config = dict(
    model='contrastive audio-text model',
    win_length=400,
    vocab_size=91,
    embed_dim=128,
    encoder_arch='pvt',
    encoder_mlp_ratio=4,
    encoder_head_dim=48,
    encoder_fused_qkv=True,
    text_encoder_norm='layernorm',
    text_encoder_fused_qkv=True,
    init='small_normal',
    muon_scale='match_rms_adamw',
    momentum=0.95,
    epochs=41.9,
    weight_decay=0.1,
)
Rows from block 7 of the text encoder, named by matrix and row number. Rows with one number belong to one neuron. Each number is 128 + 24 x the weight over its row's rms, rounded and kept within 0 to 255. All counts start at 0. Numbers have three digits each. After the name is the row's rms in percent of the matrix's.
# fc1: MLP up (text_encoder.blocks.7.mlp.fc1.weight, 512x256), inputs 0-63
# fc2: MLP down (text_encoder.blocks.7.mlp.fc2.weight, 256x512, transposed), outputs 0-63
fc1.181 092:100072095114127193109123140116145125086141099155177110140122153118099083151132117124164084074134118137155166150136150156113134153124132088126106100117104142115159174110088144130147132122114136
fc1.182 118:121142137126148128107116162142119155096154135141161150108133150119092095095109112171130150137094117164163108116137145145094159153101136124113110114145110107158110160083130132134125101134122151
fc1.183 100:133105130121158127149154135131169134115135101105126085105142097167133115090115145140131136110145135128149150080138134135171111111132130115134144148132156107151121151184125126110137133112168154
fc1.184 103:155158148126142109109149080127180113135172127125164148129149152161094106112110082083111114136110133139145120148146117068142086106131122121155114132127120117124124095089127150132149094144135114
fc1.185 093:108119124180151145122111135136127136162138130160101143135156143105128139125091107119126134082136117168143136157153139175131105173120132113129076130128096075140121148066111146144142126135129133
fc1.186 090:152183117119144107146112111114149125134125127130125134119108118157176084152129111134144166165121119103172114135112151149105160126135107149140107119145102094142121129120111143112151135102086177
fc1.187 095:126103130136143160096120159120121116141142115154136093154121134152126101123146098142155118126149109111063172188121161108097163142127120126150099096115113139095172179111133119124095172101144174
fc1.188 096:149140083140150159117146099115123190163116128120082110108102125088095113149127140115149139078125185104127133177098179133127149138150125102109100111120127152157127167120083134168135103120085152
fc1.189 094:137181157158187108135078140153124165135135114100133098123157131135159108127098163115150093109114097095081119148141146143143133104101127152112130118159116124145140131140118124142118133112143091
fc1.190 093:122097146129102135078123130112119131134078111164143104095108118152120127138137165133176140107069104131192135141147091106136126110085107113100114183148116132158106124169169122108096142131183141
fc1.191 088:133147143139130132123121081105119101143109146101124189105137108132152142113129132123140077149146098131154152135156103125181089135112131112142092104143160118138129142132134154157132150131157146
fc1.192 098:159129137162121122113144139114127169127121124162116145116119113134125113134162129122101145125113160211137124136159101148110145126129170124135151157123109119118112110174153110139114069126128111
fc1.193 087:106114168084100149102096120131158143135098161146105141100123154151156140130127135143121109154124146119156126096128097135156129139083154126100157094115048132160130103102076169083153154117086117
fc1.194 093:168107098136143144123145106129107118114086155100132112144132142162114133142130117147120149124158119129152169087134158114130150112140145135137131109099165096123180150163099104156178161109135089
fc1.195 102:084122115126175138185168141148086140117119071144153094079132087113150112097103123078121178137136159142119169175156126113155109127085138126177135132124170138121121136114154111093109160119119156
fc1.196 095:154164102150163088142089136182115107124157108100158123143141080158086087129105112097103092141106105125111122130174120151111115116117116092139094098172134122088115134103141127128153112108113150
fc1.197 100:154088118115118125179148124153112133163095140126118133157109151141147132124121105130168135143136153116162146132139134127188123104155137144136124126115171089124121162141121101097119119124122144
fc1.198 099:131085136088143116152117122125156159138120141113117105094155116118114104133128122109152110155169153132089108129103142144124108137112172180169136105099094138107124169096121137093149123124128128
fc1.199 099:131148131137159132134162090140134139168119119135142080139092087160155126124162102092186128165139153116100133102117103131139138153098127092100101136112128145146120116094102125115135121118151136
fc1.200 104:172076084118144114136154138116160138154106113130118181151118121150061071131160103129124128123113116160099088124125149143178122116136089101132061132125112117085151112116106142101117144120145125
fc1.201 101:160115051148126126095140120128199134131108106085126126134107159105073106164137093126107137143070121126139127136119131134100127087158094100124123179106101148164157118128116147126156127134177101
fc1.202 114:105071109129123081103149124196128147094171138120161128130150119160098095124142114137082164108095124144158175126089123096112139104120130081178135112127112174133127122089140087108130153152146138
fc1.203 121:169108153122115113151082163117123136182161134111136139135135123123144095145103107155165097147129138123139098161082127093145155144157150130154124123125114130100124103144107096159129136122140173
fc1.204 108:107127153130158157127203145102180129162139125103126130108146122142171138103116120109118149138144130123126093205150125098098117126091138144101128185114129129143123133126146104105099131130138115
fc1.205 096:139122151138117125094111149121121145078171133135167125117123137141063100167110105173180136137121067126147144081148123141077127137120114128179119131105095141140142165159132141151113132124182152
fc1.206 103:121170100160143093144101147148186131153143105129114113128158136106104146137128110133156134124126145163092133120110150096129099071096177140165112145119129086105141153070134110130126131088090171
fc1.207 091:143164131096127127109176104123158087118116162122105134106116120129114100163109096138117068159132107132110095109109132119132131145116118109154113114172091169138087130090165201125116150121166117
fc1.208 110:118144155151127146104187109113128139144122154145141094144137111172110141108143140128138136150134150129127103112134125092177078163097147134140066116115163139126115151127087108138128115162150132
fc1.209 095:099099156123138109076156158084095111160146129122174096130107131083108121106152075118081099123136139096134103136147127103169097117108123153125132118147138173131099099108135120149137144131121151
fc1.210 099:125102189139154142076100112123116162152167175090113104129163147125137103124116090146167098119150104109128087158119128122083105176121172201142111099126120120131179107131136145120149138077136168
fc1.211 098:151090081116151178121145083120129132098102132129120095103127150101117105133131095137152145124132127100105153098093111146138135125127125135140075123064102161113105178106093121095154099125085106
fc1.212 107:109153109086161108125144162164123153166121109106117119101086138088112124189086132104107154135133097160103110180162115146120134123141110106142121096129131133124113101114125091128093134130127144
fc1.213 101:152115144107137116103101163139115154147120111121142092154145152145116117122146131104173137150106113095111126135129119105163120134166176109104122102118141156119084128127110099118115147139138118
fc1.214 100:144089147180159105150130136139121124122164144112118136117128135126102097132171162108116120096136079136137157156122179130116148128150142094174152154138102173133152139155134116134116131115109131
fc1.215 090:130134149091135129178104113168093149173098130126105130131112138123143090168104103133115136141148132161139114123158132088125101140112137125141106133123106127139104092141130107128114126095176106
fc1.216 109:117110155125132171175125153106145122149118148108106120104138125132133085114108145127150123097121103134137119165141164118094114115115157112099073136134150147124094149139120130132111144065132131
fc1.217 099:129090142143103123139154112116120166112107127102155113125143112142155116087108134111144102138103112146138177132163106158122158104138123148140134107111174133126128166145108142147131133121137103
fc1.218 106:083122138065126151142144112155124131122107113128136144083122107126093092151120092086151160116136136137181147153160141133150127099149122092168097144180121139122096087118150122114145148120101140
fc1.219 091:116137146119121169163181113111131136076129140076161147125086087125103126146123131126109158142133115137119150126124149130144126134118129131143134109119139115130152172160073109086121130093146133
fc1.220 104:172122135158140182141114128155123147142141106075145125140148110132130114150121148115123134122170142116165106154122118122146090070106118127134087120139142127151145110094153120155128093115136116
fc1.221 092:144106132112137136129104135118103151127124081137144166131129125118125079202124162117148072122199143124165133131110114095065116122168121158122146125176131114101123144115146130105135148162125123
fc1.222 100:117092120119113111159135103115124143121131122161107152141123127111135122113102116140099131104148145129183184109132147121130126134140155137113107095148091122166137148137108143135123155079184082
fc1.223 111:114141161121196140110117117135105138157168129139114110127138126148147086120145123127156156090087137067111129086085146154166128123111124142141094138123145081128165120133130098121129078146135180
fc1.224 102:110102156144136147125130103142103152099106111123121127154125108109100157131149118092126097102135136123152080138120148115139108125120137135128133132165152158147131138131138122122162123109120106
fc1.225 098:072146134107165091132130112119114114148072178160168124162162117090107137115136163131125136073164134164161114093108154147087150148172169142122133099134137138142124105115137125119104148114144103
fc1.226 091:124111144131144093163165139125150144165099161124142138101120133143118123113155144148127117093094108125139164105135099136132127161135149115151099135123109123141109137140138089118155179085120122
fc1.227 106:125130126141167163160131108114130125142137150093136080100140125117133147163117152095132118153117138109118129139142095096152158130112112135142130157123096092136109135098172115090129083129140145
fc1.228 099:164112115135168115093172151102122095168164114137122135095108117129106120132113114088111163170089093127144127153156102113158104126111123134121122137167156067158111122153120157119090140129133146
fc1.229 100:093064160111104109136143070115125145200148161134178147149117145123095116119119128093174071097115129143125162115085160117133142121168143105161130119139119134106104118124117108111195146124126108
fc1.230 108:110086107116139140135130090096180136105152132105164138161140113129115123119118091164101133108092124126151107137127094111125143142105110122118135100148122091108143138124101130104150163152114123
fc1.231 096:143123146135149132152125140097106122087110123110102118124158115121123105146116117042124149143115130124109136120192101126145112141151169095119116130114087091132107110120157154153133108073158125
fc1.232 100:118146141103184092081114156083111098144142116144150124132135106119150132112123118161127129156126122147115105063101135129110125157124122154141091118129124112128133110091075153123104158127106122
fc1.233 092:108083130110107149151096103148134135084147110111109103117126084097128134168158161134127165132131107103144138138179122119156111134130117102149099095090091155082153163131117142120122157121128130
fc1.234 107:116194118140123112129139127149147138159113081097113099121110123147178121151146159161111172144102162139121143169166170116131090150078156113107162163130145103114131096158123137149107139117115135
fc1.235 101:137170176102116115110150117157106156110146119153110113154137163138147113131127118132113136106101115123179109132134158142158136152082076119137127142124119144159126107102089168105126136133112120
fc1.236 099:150139146149133146104098130119147124123126146116109101135133115128157109138093125159118102167103110114105103143155136124176153127159133111118101131109121084130092156120084152131154100127091139
fc1.237 104:131186171172179181085115120108138129137130133099118101165133142094159117133103119123148125070140135138165134130145128120108118114120145092095078133104137137140119132083149146171119083111103113
fc1.238 095:139121185130140176097120145118141137101124149118122095096120128072171081109151081121115103150134105115110122139155140125141147139085109086155155137121131077111154127150132123142154164100170152
fc1.239 095:104140107133160170084129158140124150125123118109191134122107075175122119161132118138142142107147131104158149092115143119125151135146146087105136149117094122179123173109089113109139134116138099
fc1.240 100:140112121115160104113136132100140126180077160113151119163118142118141120134130121164118102176112134133124132185125172129125173134125117096107133154140101161130168148116115155117170121128076110
fc1.241 091:143133131141158135091145112132115122132134136081123101152103155109166137140116125108133127132132107191119150108107123143114161138136131135159115147111135112086178169100091126127115156095128118
fc1.242 103:099136130159168121121168155130139121154090116144127151147096132118099106153120186117093124149128110123108157132139129089156129174134086134155122122137113139126131148113127151153116146130139124
fc1.243 089:137123141135134164109175129126129119118116126122136111114109106120154098101124122102115130139119134141178148142165144136130126115123118128122140131127124150120107076084121117134129120135134153
fc1.244 097:146147126128102110103144127158154154172112110151135147105102110097116115166165103129153127147127130095181139123144174101151128081134106141153149122145157172158106147117109143162188140136161146
fc1.245 105:063118107133104099159111134114127161129166147123145110134117174131132102135095133155141102100136115125142111141118155157097147080150137100130130147131135129110106152096131160130103131163124162
fc1.246 091:130104142160071152121139187098091127103136123153093132139125107114137155126117115100139139153136179142119145118161096152114133133128155164112081121116146135112137131161149162147116140105139182
fc1.247 094:137099085117100136149133127146114121136164108098160173110124129164152087131091117096114133100083146140154141086120165100126148122134097105125119158078141139108123157159149110079184101174154144
fc1.248 089:120124110109188147132159117132154113143129125126087128125110112112164137164114121131132126124143106149133114117129139113145134105105130117107144119146109120155100093158111144104098140146123084
fc1.249 108:121128151099127127147167105133110163126172116083167102112113116109138152128123106158091122145110086135155131138155109159118155129119093111178126169133138099113139121120103180101165117109146122
fc1.250 097:085108155126165127144134098128092138126122112133143140096117163125114163150193107149121131074146114082095092156113093125166104125125132164143147110149105133155153145098110123125144164124115101
fc1.251 096:143117139100124121109116114157122124123156153121167153121134103126142143133120059085197110173186134140126146114143161122138097123155140101131130120129119159094118130091080118109145136144124138
fc1.252 102:079106177155122177119113128152105107108152171115133130111106162130120123153139159107118139127147088143143107146139117131128183154150110127152122124140099127109125119082130175147122098123128101
fc1.253 108:093147114166110144108169125098101136130125149142122116196129135131108115123131109139127142144131125110097140120109145123124145170102126123123148133128130098120164147131103124153113115151112123
fc1.254 090:145131093119159139192147182099141105114114134152109088124091147122116126125082156156120147115154107129129175132116097144128116109110110163111090112092158127133104171141085120137145158116109110
fc1.255 095:180106108129092127102140125129135154165118164105108116163132129118096120159134158134189138168120156095110123095148136159162129165102085124131131115106129150125149126110073109126187088115135100
fc1.256 094:109113153099133104147155124126126120119139155120145090120109097135101139142083111139128111091099123055118168159145102129083151149126104141135106078093125153086139121143138151123158124125178137
fc1.257 096:132129129150114111161142136108134160145127124158117155119136141146164125132105108136137179143134171107082177138159113117137189109116155129141139127105148140142111097139150125203116145118127115
fc1.258 095:074105160139113107113158135116115117151095122120134115125113138122157080119173148136122129127126155119124171148123083132157104157153148131123087106118146152135100121119152160147129114100166098
fc1.259 103:104146149134081131145147140147118114128128151094119150083168121186157107158123127160146125100160134116118100126131087128150122138131151158107118151175086147144118131142104112129133133087142102
fc1.260 105:079123151181135168088152112142159107145137162170150192139110122156117099138163129116170122110091136132121140142139130137066108140118126095107133121153112162140141112153104103111138130127159130
fc1.261 101:128109137098116135127166117148152150112111115075081136119109093151144133177131095127131135106106164168121142141161160137123152121084156088135107119124122097132120071157109172109185150171122121
fc1.262 101:098108131110151114119152105120124125139119119165144127171117157081077106184136138117147127132115111065152148162156115123137097123143117083116100138090173151159151117096101112132135134136157184
fc1.263 085:145125135149141162154157165113132125081077154069083112101138141136127114148067151149159088090096128116137110123106107168178142095108112119140076166132104147112097114126162137115128114095142139
fc1.264 098:169132098092147127143143105128148141146152104139086155084111147112145136129151085078153140093166089125168112167181161153099166103122151121101138152117100136088167121071137111150131157089163094
fc1.265 096:134167188112145098091124118105099132172098135112117162142178108110140123146145132109152099128104109143139135103123140176125104129087129102154097164088087121098097143094127145128126137118116116
fc1.266 105:134111103138117117135156110121083097208115155079081095160153090136135101143143091146121086078124143162115113113143145167099149137147126090119088116120125104155148172158129103142106119135159128
fc1.267 096:138137103129148118159142115143167165156087125113107146190136147123121133124122106173135130129120075136119129131115139130119165125115167142151110106135153123105092114123114088122166100102104148
fc1.268 099:146129183110103158119122122114129148139121094091133099126128154131101111127157113136118115154077138148129147125137184161130111123146136134107086112128116110150122107144122148139111192117117163
fc1.269 114:150138054110159095152141090094152161134140127099103147181153130132120146114159156062172106152132088117118161124118104099106150154081176128142142107131105093123112131120088153163139147118126090
fc1.270 101:147103129146135150082145118102120117135097128109110110102160127099108127120134115135110109113072104141160111203128115141138134165123083091118123123151140149102145113147104121105126143143120162
fc1.271 093:150137162134123136152172181189180158121152103148133132123118171133111142182169106116137117131109135109139146135155140113124117125134122096114145135142148069094117173133119139123088114078092131
fc1.272 089:142105136158127101096132154131138106119097126144101131132111084128141102156153163113151115106134143105152116103140125119103102129145150098103147137072102151107176119150096117099168135142157097
fc1.273 092:140136097116125179123141170135137126128105138131179120160094121096140159117134123098093165081144160119143138095101101097128165134133132107118117141089130125109145142122098094132171105069147180
fc1.274 098:112119137120121136098122144082157142151142162166132134123143166104179095146173124136136147126132130123143128152132101154133135149110150164168083108142121086171166110163116175194142139125171155
fc1.275 101:157121094115125142155137105116156140121088144101164116125137145110139092145117115125153107094104152128085127152100120125088130114115157099119139125133122105133151184106117120101178139128148129
fc1.276 091:139125124126117151152101099136121167164156072125108156108140116119123117112100154075157115141149112145100142133144110092150063159136116103146138135126155096171154097127139135157141131117135147
fc1.277 121:151126115174137103131112154178108145143129119098147155158152116132089098070086131129122117123108147135143106152104136139154151128087101115125104091163097135121124140119140117138156140175107145
fc2.181 109:158120132179134105153137116123158123120183122138152122099139087146126153134122124131135072123091091139113117114145125134136153157116124080141117102080131131119130123170130204122158091161122147
fc2.182 102:124098100125129146155102146150156170163137144124133118118077154110156117101086138143114157126090122132155116160128196111118143147132142112119120115142074114120099106166124150136129146116128152
fc2.183 088:121108096140135132120141141156113143137131128130157164107142077128183133132070145107140142153065143117162103123129112138115122111129127113159131132119114129126077109104116137129152134102103140
fc2.184 101:160122127106158151154156134131145139152146125102138135135161086125170100111163113125135146198095122136093098087091138145110186111122137097111151113111087173115117142152053107120128136103162136
fc2.185 094:105149157151151184144124156155157095103113124142100134100105133139074078140136154143127149136092132122086102147129089119101123135165121128093140106126136136116134120143122149170129081148089115
fc2.186 083:126162138128133145138141122132153109158146114152121128139103138117101151143169130124179145124123160119140137120080103109141122118055101121120137119131093089139118146109154106126122079109103127
fc2.187 105:139133072120112092110111130139105136102139122117141169111156125158109120173084126126132129153097128120173155098103154154126114106129109119140153100143111163108154115116153114138122117129132124
fc2.188 117:143110091158110118114146132146110148090142138105133116143116099107131187145095125155141091115127101170113112099129110124102128096094097123115108150132144219139168120108139123146145138136122165
fc2.189 085:132126075139107131136156117127149118123158093157131128144114158128100097126123134138139151152105150129162190113125129141135119078132174153119154136141142110103152145120149080158174103102120119
fc2.190 090:123138104146131147196147122145125189147149146101107122120128123106158154163088140124084094112159121144112184115131138076122133106148135105154107128090099142110142122119168136161131130115077115
fc2.191 085:152185141112139133123148136091123150127118137148109127076129117135119109108118172126139170109097093140153128151110139126109098124110135122131119113109092148110099103127144152107158132111150142
fc2.192 081:096105144114158085140102133124119145160131122155139124083140133099120106150138099151144098104159106146131156118143149142120105104136142118098101133054155135162159143111142127139110129168116155
fc2.193 098:066108142143149107139108086094103127117140167148142144114128130090101104148129152103108185150089113131151111154148141060174144073139105133089130116152131089157169112136120112147142128131125103
fc2.194 083:145139147146148100149152137112149149135147110099089140120134160140148165161124136125147118125141139083162109142133133155142095114161101123110094139169129100173112096117149115106122140179094102
fc2.195 109:127135113112131086174147149137075142106118154101075083120108097151150119127154108137128071149140183136135128131123160129161202133157146122118119138131133147111058124100137111094170167147122128
fc2.196 103:152185120087129115140131120146103127161150148132137167113128140144169123097130090101086124126088111080131124152131114107124116149142139134141144112159135154106137109079072071116115142134166145
fc2.197 119:149154103144129131100148137184081138147138155117146126142135133122124131174130138151126178093085109141082094128150109142079155108142144147141150142103100093112137141098121106114102157122104171
fc2.198 108:127124147164115107108168109148129072115108161139143104171068148128137144153176151125107130092157170137142070153156128112157127146099076126102084147112142116114156119116116166132092123110113155
fc2.199 087:183126109110170163177173149170133117146107116120080115094138099141136104144126099157130132112142161112155121154119139167134162146143172136156095114125115147130129139121128093085121133144118155
fc2.200 110:147172130136085144050106129108109157143114089153153085179162148111116121103144172142143160118156109134153161121139122141139130144111153129143105141105134151145146155155121106095151105101157135
fc2.201 106:137095137140145168158137113080115125137107114100196132106148121144147096132121136137140128131142085123143135128108140107134107118104118138107131119088129099123093146184108117130136081102134138
fc2.202 093:144126127147107124126138096147098097135141111110088131143137126127109097147165185093095136135127158155130103076117125143138102088109100090149101090168107141110125131074150075071118135145146137
fc2.203 118:110123169101130105115122171125156146091130134124147160101148134124197118106146147130125129142119127092179099134124135163117134147144106126104138122103107184118160145121159124121123089118131113
fc2.204 119:129170093149092122109157148093103111097139162106149125088094118060076144114139145182129081132145109134166113114120097110109133129133112123118156110117105099115139177110121119109175129146172160
fc2.205 083:124103126107142113118125120095128164131151113144145136136096148124139120159103108151132125130093147132134179115113098119098149120103132124151122118142057092112104146119095165146127132106137128
fc2.206 119:130188127098116131109121141153103148113107154119132088106118150139148114102131120109180092173129148128138109134127165085128143159159144134125103166115079117109118147142110142118145166106137131
fc2.207 123:124138147093095117143087138124124157098098138103117155098133139140149131111137118145124160142167159156126125172109099164113130113154121136139115121173137116146120102120109127090163085100119139
fc2.208 138:118109138101122138092119168140114150124121125147162153113180126119172143161096105106130153113160108117114138146090126134120143145133096121155126109117108117143137160155117142123145155135179125
fc2.209 088:111054131148110104101139117114078123135143144137115129136104142104085180136097150071135137122109126149112096157132105138155114101123111112152119102156141116118133121168076060098151165142101089
fc2.210 088:145126130105124126175140142131092120128077110122122155108092136117167104108086191176136155145090153110162128133100140114165111087167113138130133115119129153159106109148140190112127118121115084
fc2.211 121:109152189149114085129151086107142157174173156141119156134132128159139109123150178136079127100097151166089093137137158113130126145081149131136120155140150124137131126145171136136107133124146134
fc2.212 120:147105091152117125138124098109177095105119137140141098104143115167128165109128095141157156110134159116118126117121184088100160083150116128157136151139137170127087157107123135114130161133058139
fc2.213 073:125095155140128110154131100124146134097118133114116125143131187111151175163135147085115128136137157128120130127158099142137132155131164175083142128118104092134154152120107158124195153122125124
fc2.214 108:102129121108073121122114154113099130138169124130106136153117127131121165143135096154152127110153108115126143180104085113143114163156095130139121091117121143133062145151123136138140140152116123
fc2.215 102:128089133141185143115120140117106125141128148139124129151120140136149096090139135109142146125096078085140122099143105142116139172142103108144117153128130117134138083078145121146115127144123116
fc2.216 139:125119064158111149106141107128112167112138106177150159143095095110114108128089198129112127087132114098145144135147144110115107131140084107144128075164086110107137133119135169152133120136140159
fc2.217 123:136141110123134148085058123128150154142094092147126134140116093113077181161124118142106117106122145132150148127201100052134119168118164185146128134126101159143127136136123138107098149125105078
fc2.218 095:122131157118129116103126119111133161179118116147141130128102138121126159102103133126090100148087120126124092117123122097120121185073104131124152155145110151101068146108153100147167136160165106
fc2.219 076:108113133117100100137141136088107083126168162165094148166103135108155112121184133101122148138102097135113202155149084135126140108127100091110130151136118100145104099175122145130178131130122135
fc2.220 088:120131102080148152091127110098123104126126160139161123114142134116104115117176168105081110132115129120142116071111112110114136206150129142136161114133121125134072095109108127146136135142104166
fc2.221 079:131116173148153159095145129160100142126161107119140151126112102115153092141159140159104130136139129134129128148119143166144111123099098126109089097130109141083129124112105155089102127131145165
fc2.222 079:143172147130161099102127121165131117094144183109148147113098150126125110145109135154105154168108123139115091117103175150097112128112155144080080132108165123147161075186102137140126116127086088
fc2.223 098:092108124127138150154133127127098096107146169133106169160134056153150111114107128091110141144148150149133116137121108145144142146125122170071117154157147106144157121131109181126176138132135111
fc2.224 115:083145130083094136140148151067131162172114109117120146137133132141144115097111149101158169163159110140086155177103101103133110151123105131122166128143125130145122140173160126130130142111123114
fc2.225 083:126108130148111153145136087177164117137166146126161127184141130101142122095111114128114116089096128113114133146113086117137094113097130100157095110147122157185095137155154110164145154143120124
fc2.226 093:139162085107086138109118097095121142163116100114127095083122115185145095150145163147107139126154125146157151107146104126150126146125134139129082093118120137093130112090152135128154121078134096
fc2.227 116:140146116119111133150145129144129098133086097147110145097094133113145094121116048161142103180085184116151112107098134132133149158174126127124164110119137138117082166117140156166130140136141131
fc2.228 088:046080128143095098111158107159138171102103137120146145158161153103105128084148104136114132119123149161124131116088159128159121113135143142118146087093138150140167138099120122099106193098105119
fc2.229 104:160126095087112121190136139143124148149141154137132144102115153118157189166075130077086170137065138120111112148103141147115108114093151117137095147167139144089133070120140175164097157122079116
fc2.230 072:144140132144105158150144144115086120115167137119093133107099120128108122156178129129091139135090122106122154132104109111140076119132106168094091093168126153116167076164152082127132172146117095
fc2.231 094:117131127154155134093125139168117152081118139140118128155132106120136156091156121140102112132146122073137145111131112144119177146110082123134118126100156141175111179131131149151111146150084138
fc2.232 129:138096097103135129082143150144140129108111135150116173129127093164104162128113109106130132096113132126102122124133127119153100148143083132113138111152111139134127147161080155112134167121130122
fc2.233 071:134122096137129102090098125147118083133127143078154139149149158154097106138186136141109157097116101087157129164107133144136129151138124121161126147127130149118126127136150141125116097113156142
fc2.234 087:127136155105156113099106111128115107137117146162154155145116115172138120120072129151129127171139159142096096105096132137137121118099142119125082124143136099155111123115084158115192124178095140
fc2.235 084:136141120146126114117132179111174141098150108124123153114120092134125102137160126115173106114086082096165155111125141125147125108098133115106178122113147141121120091156154111126127130137109121
fc2.236 070:107088130089108104117127127153115134155142128117131158104107119122127143149138079077136173108148132151133141094097106120153095148088141124156136110105120176164144140146081156127138097152166146
fc2.237 105:135147151092112118150104081153163123113115135111110148133105140153122112149137131106133134188074140163162142180107162100162109122131119145120135131145118116151118138100172125139111127103145172
fc2.238 105:101112099142138101100112158081117125055126099151147116192129127112143132163137137099128092086145139131096157103127137069122113080096166119156177119151119136149103154099109160121108175139110133
fc2.239 072:137107140148118108163117167121123160121114093110115117116108132169120128141159082145130119135160132095203140102114135111136077111139152129117094103149146110139122091129123097101106115121090116
fc2.240 086:146140154124149155113148078137151152147111135117151158099122109109115103117144135117109102155157114150130108144108103139166092152131162148142143098137146106141106141160159097131147086119195116
fc2.241 097:159147139125137141125067134074138113140165131121094121071155116138137131156120128141134165132140111122138154112151134127107141121139126146143127174134136099085139100112113128201164112101119142
fc2.242 136:102158098146109134143127088094120114116161134141153117123185115146107118121143064124160130136134149139115136135133135180175129159144160147110120134143176107152119131113135088160113131103128145
fc2.243 069:087131139124126118162121128124145125068142181120146128177153113115121092137118087086145099114127116110104086111123128129157086087133144112088083107181105108120122123118113127158135133156158095
fc2.244 110:131139107099116127123123118145092101131128131125102105120124084162109140105141162127131138121086152108103115101127127119142170130141132124104128146139150117138110142134156109105095144148110141
fc2.245 105:153103150148120142119125128148101136157106137115087130115118124116108121097151106143125165158131140121123144143147084126151096128127141063100140093139111150123161086120108117121116105145132117
fc2.246 072:120128117136137102152111091163122112165093069111167141087143148134137148121106160178070136115128093116150131119161158112144128088104145094103179137124159166122139103127108087081082177096099171
fc2.247 083:153169137160155107120116132158145068142137129121127108171139151121168146162104113153049110090087118136133082150114096143120130141091131125135164131136140145107133117122077121104090150176118125
fc2.248 077:123133131111155088170095142121142171162117159147147113180128156125112132128148099165132144112096092096127098072144143122102104109124135127124080144114138111100094132152150128142160151119103147
fc2.249 096:117106128140110109073123175098156115119128111111144153120162143127136139167141108121108120121135117126112108104072121087141097113103140131119172081166155128150114118163164121124118149140121087
fc2.250 112:086123134131102118132102160099135091188116126134130117098141123134141090154115146091157134099122123130167152106091123143122139105121147106162112115082135109147116107150122131119137118108128119
fc2.251 092:129133140118103146155136130143115110115116122127111147109123135103120146132120139090122137152136134123141144129181137108161131099138115135077104107156152120150143099144127127114141154123120119
fc2.252 113:125078122139115151143121129123135114173137152097126149143176146113139119134162140149126076146145088179129106109148117112121154136123085139112115152103132118136123096116090105111127147088122108
fc2.253 099:127100111096151157120150150132099156109138136152071100164146083118143135138150123090187134147132159112107118149105106109113096128109095081117172116147147157148170151126148151096159155133101074
fc2.254 073:102126132104118112164098164081133176164125155147111132095139099172118175158107159141114102115113137128117146098118092151101112163118115134136110100123077108082114136109075138132126135077047108
fc2.255 091:107117131139122116118084135175123095143154146100144152085164105136124165100143137140111143108135126156157096155125141178152138141124146158091105120142130109158155066126113114047140165153136146
fc2.256 083:156098153119107133096135140090123122101106122121143154108166123145089104150153113137160093148162158105133133181127141143087129125167128124119131133135121092133146118110141136107158122133127113
fc2.257 098:162137176129127125106137144095108120161128125143129116129126102152094151104100141143171144120099080141119118104144116111153103145137094169133107115122165139130174140165130138108094161108088080
fc2.258 101:121144137120145093133136108127128106152162137137133133175157138141103157107127133137144169134131132150132133128161143130126132133130141130066127144101119148101128119078133079134131106121097147
fc2.259 071:121087125130138093153151123125175171117120125101113124151133165124130132107120118101139132131151092135150119188132092126121064128101109129092127161122141136126127117107098099117156158167168123
fc2.260 102:162133117105111127115124128142151180096061115130152142118149146113082104158109126128109104143148134154168110093141125136134112049144134139160132138153163134172136121162120104144123122111103122
fc2.261 101:162192155110126097125110147102097166159106104137138166170158107090130085154074166098156132111109082122125186114152139096145110139143121133108108127132145154136114138109151105141095131163111132
fc2.262 140:113140108113122133124107130100127123137109074142092157147116146120148112107160110128135166155113118143072114137123092111102095192135143137072144120145119111114161156168134130092108112142091113
fc2.263 087:126112104145144131147104123116101101139133142170182140144055104111152145142095167130124160143106122129138117114103087149095126154134125141157140124117148137117091128137128138138113161151096092
fc2.264 078:117073115109134181081132141092158103119199133177134142116110124110118149093152157148117134119070113146146129136121109118143119154079094153129114119134156137150108082160158082112119122128146124
fc2.265 108:137108143144163126187112139160176105171114074141116108132112133162133102113111129116157129123122088086179109144137083114163151136145119105145156133141145118151144158143146145070152105135136106
fc2.266 111:154100117139116156122126104103153135118125139156173138110167070122129142078134169088154095111174139162134166139136117157114158092093139123124121146151155155149131116092164133140088147153100111
fc2.267 092:092170120106123066132187112094132135091109100091094122102163124127146122123135105090110099145154126107140080115139114078138151156149141137128135144112145137147146134088151144170133113138133135
fc2.268 111:117128135146124101129092082110114106157134121128141132130157121124118163111131203190127130126134163115102119139120150131152118136104136106119167102148172126128165124118130108132113097137088159
fc2.269 115:114123100102117157139149106092134132128131114095123129142119136102105163123134135129152113117110174112127140186153111092113121146107126118131151133174115133141166156114101157145119154141112066
fc2.270 067:097145112104139131172141137114160140151173163123112139130159118076089123102105106141072127139122116133117133103101110122165123114136142113097077162101124125110158182132145134123079130121121074
fc2.271 093:106121120155144139107151158120113107122113151128178124078132101147123094123145120123124137122132119129138103159148094124130071129086151158200137175137136134092133166144122108116085106084129126
fc2.272 095:177114130130134139158109176127112083133097114143131151160124132146141178148131098179177108174129122143168153125120145145120135106169125095108106139131135105155108077110149092116104142119132134
fc2.273 085:138084176145129121141126088146137145102146124162129126159117117148114121125087145141149132156072101119121092131135110124105127103102107122074135109103129152159101098153157129093131139165084115
fc2.274 087:146131071138155101127161137106145127121142131067158120134134138125139130125093104188100112111155076178147067104120125133187088085129127118117121144144160099104113123127106100108126142107114122
fc2.275 111:089120123182129095119113160111128178109126165163096143135136129089102131136118131117121132103127081106116125161105144122124166152119105104112100118119091152126143136112155127100124127078124127
fc2.276 061:115083167104101132108103072096133123109143147089144123099140148125155122139142117143082123138152158181135118123099157132138093174067120155119138157125104134144125165108087117090116133108102156
fc2.277 110:137169146137134153119129131140182132123155102108102118152156147105140129149128114149144137134099150113129119134101085123137134181133154094172131113124075093111137134089152145149098131156134131